From a checkpoint of a small image inpainting model: arch unet, activation leaky_relu.
Rows from block 9, named by matrix and row number. Each number is 500 + 25 x the weight over its row's rms, rounded and kept within 0 to 999. All counts start at 0. Numbers have three digits each. After the name is the row's rms in percent of the matrix's.
# conv: 3x3 conv (model.mid.0.conv.weight, 128x128x3x3), inputs 26-51, a 3x3 kernel for each
conv.69 103:548510499502550530448513503517504517471477470487509508481467488498469474478481472544477508463473486443532532465534520494496500514521521478503461491514547529538523522487508493480534492491518475500435477487532511494504541525493486492479493539502491497449494507451508503501513476527582526499515510474500497551504510547498520531469479505517504523496486550502514513482464462475522527512482463500522503518486498459524486512494514514473460491472468479488481471501470462511450442482521494513526530507499512495507485504513510518481530500477541491470471501483499497459485522515494489522488503530552538568489486548479514474485516520492502510519506518532474518502523485494508510486511489502526498535534502478488492
conv.70 107:508530513483467493524488503488504494452526526495485489545468495471499541455517490482493484520505466524461410504518493505511539495475498525482526509525522456500518527489526529483532508460513514474571490501525424484509501493470528514501526514515498505500443478514484482509550544530496507503502495511466506527458495507499497497495522525503499495473501496477463453472513528452512514510502492507486469521500533497474495469479451484510493495502501490479545494475486463515505508532545508498535536532498495481498511486464491527557466529498503475514491473488512499496483489497466523486509539526476470441507537470489540529509505508513506552529500498475481488510528528491493462516477452477465449501488442470513516
conv.71 100:510474451511527484506509493473499485490510497518476477483490563563510474550522450529511507487505507491537510496474457515514505489519525480519549478500541524495524514469486535495495552484465490491517513524540495518525479518515494487488475448476532494490500525536524523493482428478478487493496500438479495472507513487479472454544492486523517498504525505482506520506533524543542535527497452505496514500481510523522502466477451524492487465493484523519470548511513487536456501509473479477506564504468506513457523506503497522488511528540496492499452518563522478467486459503512529524473501539495516509500486435499502473489527473535467510486485507518493518530473453493511497467500494458475474471499511450511497
conv.72 101:498492500514510497536502462538473498470474477517468515498515479469494500464503509512502540469456488485495459521517506493512522449517528506509521522548491505503472476489463487502493529467469501471511516550493505530410513497495485478507486473506504509544456522537440508469517514468540532487467514473462468453517516516482524568457494539447487531530524526489511499507522539491468485506497518537513503503500505504479439524502501495499516491449419497479472482480514500507499511492472499458496439511515474510515475526527487505516518523536499494502511485510497485530512506536522509463490466451445496541501535531503504549458460558500533514499514485476494492447468471515534504497542482489505489502510487550509474
conv.73 104:514502494518501502507505526487507529490485484553498476484443457473501509501524514490497517472517581486481512529491504531469469503484453517493500493497531489454468534507537491503548495483469483467472486535527452491538466504526521509468485506508476479479506498480514494501522496503476482514509517505498502461494501486511509509513522516499501492544508493560499508480483492475484513490515496513514490525512509517494451500475535486520531543491497508502503496513514512490481539557515528511519518515531470490506484489515529511479498457518523463420497499504510492489542516537532518541517513525472478476521513520520508449537533490521495503511466466463470486474501483496522576514502482470521542506482453506491536
conv.74 095:518503484507482511522560506515516522459477469510465463422448500480471500541461504531482498455494476479497497513469532532518519519502500470492490519541509511457482490533518503509492462475472502501487518508520506476501490485467503537536507491535532448497551509514539515482444492459510487509513526530518500520495525469461497493483522496461481486508517501481505527514537555479512510505512540460532501479494482488507497526450433520510508478490518528503491526496486523516487502548529523522506484492458493504465506521482537516480526450487476467491427502517498503493515469464509473529509498463510498482535474498492501480497533511483483489495535485522519495502483479482526478504481478485451488482502526512523478
conv.75 100:502519530491487504487456500510509502449472485463462502481493459490492505519480492494471525487507506498522532507500476486494509466490495510476460466492506540515534529532508469519498482467447457474428515501514548495505516462497507499485521461498475476480517506501516512530487479508481474524485498511479493468522486510503455490540515493503490507517510544464479509525539491521510478461483477495506506502482523495496506500488443529565484496466507507521547494503526460496502508503500550553586517541505516517510511471547504512512505468492483494498527507521472477525454509499435473477473498505493527497554520520504494511456479518479510448488483499526512527483459465497479486493509486463489499507569522491502458
conv.76 096:471497509476505556497508524497487517500495544503496498537524524528464515495505519485499521519544536515500505523533559493429498532494476471480493492480475523509495532505484487486478475479462463511522485515521489534532526451478529519512532466489465493525466481524514499518492508430483530494527503488527513523503485514465500487514489500507522526495478495492516553493447499518480472494527533529472489478505483519487483499529523505528559501501553459428452492496445503486518522480480519558540503477473475494510454472528536506469476523532503459527549487516517470460505497506483502493520461507558513465504480519496475532506476472469499519526546510525518495482479484486521506504527516445511517496476471498425462
conv.77 104:497497479472491478470510470467468537496505500486482495456485513505499481506511494466508493452529432543547454515466530523523493456501535512480524500483491517492514522528481475491489477527495501488510472491542460482547459508505478512495480490475462507529511529480519515515543500423522509521492515485497447471499507524497490524507495484499539501505490473495494460520465464566533494480504493514504522515488496508463475460492515474520464517512504518486498491528501494488512502481516506477529510492471490486501476497537537495483537519476480484504525506475508479439483508471473478500485515485506526472488498501518556512530550510497503511498498505482503499506483478495500510488474527485488475525482485521513507
conv.78 099:500505489481496515495478522494482527504499454498463469491509465509520485487476484554508468543464499576469552494503534485507499396492498474492529487534515557519501517480546511489497482467507484496466487474466523540514493500467509522497519491484537505460530506492560487492469492484483489495493536574458451467512512506466485526509513475530537495503527548504499486494555509524510490518492509505492514491513529505499515449485457490531522489500526499555532501494498508480543482497495465493512525497460540482508524475491504501512519478449477518495492551492463517488440457505500502506494471522524508525493512497511547516473475477477460465503488497483528460492478510479516497487526537481497504480524543479510522
conv.79 098:515475469472471485465465511488503486522521471514505469514500505509475506471491475493509518462501471560509493484528511466523515477509509480482489504473503499497463485518506491480507484488475549505462499474517468506505478519483518515494533522457486488508483447471490502504502449502487501528493491547520503505485529515546483500493509535482489472500454458475502464474500492493489529511510491485494456496478494510524499508479465493524508462525496521495513495479464499537476532526494501521517512511497538515511535484477504516568502493539519501561477558501523493475492523511507482488494503521566504463490522527557530516558492490502476529522502507494508510480533504481493459486525479539475415540529495496497523
conv.80 102:560521494508481515527480551529505505549505492486537480480534507506522543496460523525497468528508498447462546486473481523466531523510537457467513499508483559513509511502486535511499547513550498550505501515525509485522508500475487550511475533479501511495504496506489485473488521538508505518498546520515501504492486465508490488501483497468515517470467492505477446480503507528566487489483483489467451482442491482518504523513485482500483499542531494500514538565471498477538541507523509503490513475489520496494502523499472490493534511492536492501466465481506524491495544484541477500528499519474501511514448454480464520490498545514501533505509475519556473493507473528502500453506520506486493507486465502500521
conv.81 105:463474499503489477476509519455479476482514518516520504488502497512530490516505514506468468459510477455558540509560467518510521521516519538546577505528485479422498512505514514503509495488509520502497550511450513445504491528527521526453492516474499432482527477555498512520482496532506516491502522519519525525495505496479450502487482485489499486502504541550522533524478504545495464520488506487504470453472472472509504511453442460448511531536504567510527534485469498550526515475513521478496506459470488487483495495544449467484498492535500512509502497517525482510522537521571535515492500488488484481474487493472532521511588487490504486460463501510500483453481465549526520507496480491469533514530485498514531